{
  "model": "sound classifier",
  "dataset": "synthetic speech, music and everyday sounds put through simulated rooms and audio effects",
  "gain_aug_db": 10,
  "norm": "layernorm",
  "experts_per_token": 2,
  "conv_stem": false,
  "kernel_size": 7,
  "mixing": "cutmix",
  "label_smoothing": 0.2,
  "optimizer": "soap",
  "eps": 1e-08,
  "epochs": 72.1,
  "adamw_weight_decay_other_params": 0
}
Rows from block 2 of a small sound classifier, named by matrix and row number. Rows with one number within an expert belong to one neuron, the router's apart. Each number is 128 + 24 x the weight over its row's rms, rounded and kept within 0 to 255. All counts start at 0. Numbers have three digits each. After the name is the row's rms in percent of the matrix's.
Before each expert's rows are labels from the 100 clips, of 14848, where the router gives the expert most weight on average: "responds to" is what is common among them. Only what is clearly more common there than usual is listed. The data: synthetic speech, music and everyday sounds put through simulated rooms and audio effects.
# router: router (model.blocks.2.mlp.router.weight, 4x96, trained with AdamW), inputs 0-95
# gate: expert gate (model.blocks.2.mlp.gate, 4x96x96), inputs 0-95
# up: expert up (model.blocks.2.mlp.up, 4x96x96), inputs 0-95
# down: expert down (model.blocks.2.mlp.down, 4x96x96, transposed), outputs 0-95

# expert 3
responds to: distance: near; drums; reverberation time: 0.3 to 0.6 s
router.3 091:094106131147138143127159126148155119112097135124154125104160134100116079135125145147147134126149134162144119158137130103129152119080135135181105103106120145156110126152160062192115154113118122096098134122140090095103161133163120142144113093151164149145124125123135125125113150171134086174
gate.14 095:111129120124117141167147132130158116154138120159129118091112149084116116108102110154130173139154166153125150109185124151069130090124082115179139112119096103155145148143094097133113147132161141117134136122113155074103127126091140147123115088141109102162116124113139104099152094160121154119
up.14 099:157155113068135151113133118132102144123103139107123093121124148111149148125150127156107150171187132125154115111125071128123140112143172117149126159115109106151130179159135116160135115129131089131120139111127125160119104103119146125102182072125135146075169135104131082122165116126127147109
down.14 102:139118171121129107141152136074095146127102111153139126113125111110143145165136145128141155128088099160130107156158114065128132114129156155175151140165124119133142153091144154098108138098130131126148101106128105192119148157114118116129138130172144110125186109137127082159166120107159135142

# expert 2
responds to: drums; distance: near; number of effects: 0
router.2 096:181177141119125101163077134134150126094133158103124150102138117134099160122135145125103122115149111127140130130102121130163086146154112144105084168125108127121127127122094135081111121102129141180090117139145144091131101117176114125105136134126138181122149115102099117099108173126081150100
gate.14 093:143135098100142109108130152153117113132129117151129119163147177070127131123112132143165106153142134156101131126094124134159168115139109132110123165089149106118066164136147101120151128145099117085178150128115126176126107128130097124124142156154131077135133135167084139174129172117120142124
up.14 096:138102129199156125125145179136158127123115132137102135122165098115100179134091119116156105149146094139150150158104151139175096122161126125140118145121127122146105133084100155129098113122162133125084118182088159090082124118129138143147132137158153113139130095130109098164124124114113132121
down.14 102:156135140127144139132182175172167119100119117164141110114169133155139154117132113122141142134124143143164079106112116108097121128117138152150150133150133114137080112105124142090098151131136145120141136094155103120119104089119103159113169131143138106144067131123105153137059123084120132093

# expert 0
responds to: far; band; long reverberation; reverberation time: 1.2 to 2.4 s
router.0 106:119134102117136120119091128131119111155140142148131135138142179110133110147152151136092131163139120087130168113183128158114094136132076081140138113153147131140138106116121135116162121103176107131170138105139174166112160129062145129129123145137109087127083122166127099123132114125168111097
gate.14 091:106133123125110181156125138130111094126138138145124147127163119146090055125116135124098105121137088067155115111123103152155090141079126161136152146126151142120174107151163099126165125129163127143134092131123112155132161129119120150148159127131153102103135116142095141138118151100065140131
up.14 090:145111127129120086136106131107123142155135108129122133163140156137131133121171099142162116084162143192131142109125117125097136119160150089151102109127086105135087139098113111134102125128095073111134116107136147073139136100135179117110110141152091130114158120147137126148176147179157150118
down.14 097:094165115125116134130117121132160131136130099099130135100166116153130160144130137143134131127152189171084173113080142163128113129121192165122114117139095141108142143154143080140171110136109147157078093115141140124111175125147137132144127145117098144128164124102096132128163153143148146115

# expert 1
responds to: dry; drums; reversed; tremolo
router.1 106:147098123133131132113107119131117149118138108156123147135111102131168130146125120104170093111080110136130154111109168129134169128154201126107098186161071158105141114107128179106137129155076122131121138149130128162155112125142101118099125116104086161093138143137122146141121086148121124116
gate.14 107:111118147153137130125148143124138104114173100153121115100137108113166121168165105119141182122151093155143121105188114128144113108110136162115098105138106128118133122129073177079125096101094135119106154159147115144091164154145152098152091118135111150138161136108122166125109129139116116089
up.14 109:117178105113134069128150101115133124156100115149131127094120110186143163059114132124141094058139139145117096106071153116134145099155135110139135153112119141097092112138122139116122150106104120148096095148114133154134135145141149126115129164133149132161149130156147155131145126089135157134
down.14 104:132145106091129074114145133119062166126139136075149142130071142153089076098139129095118191126155088144120133133115112133140100112106135110065130148145127097125162114134105142109145120125115132103119098146139128117137067126148104117111145150101113116096126122135126151140138115130139148121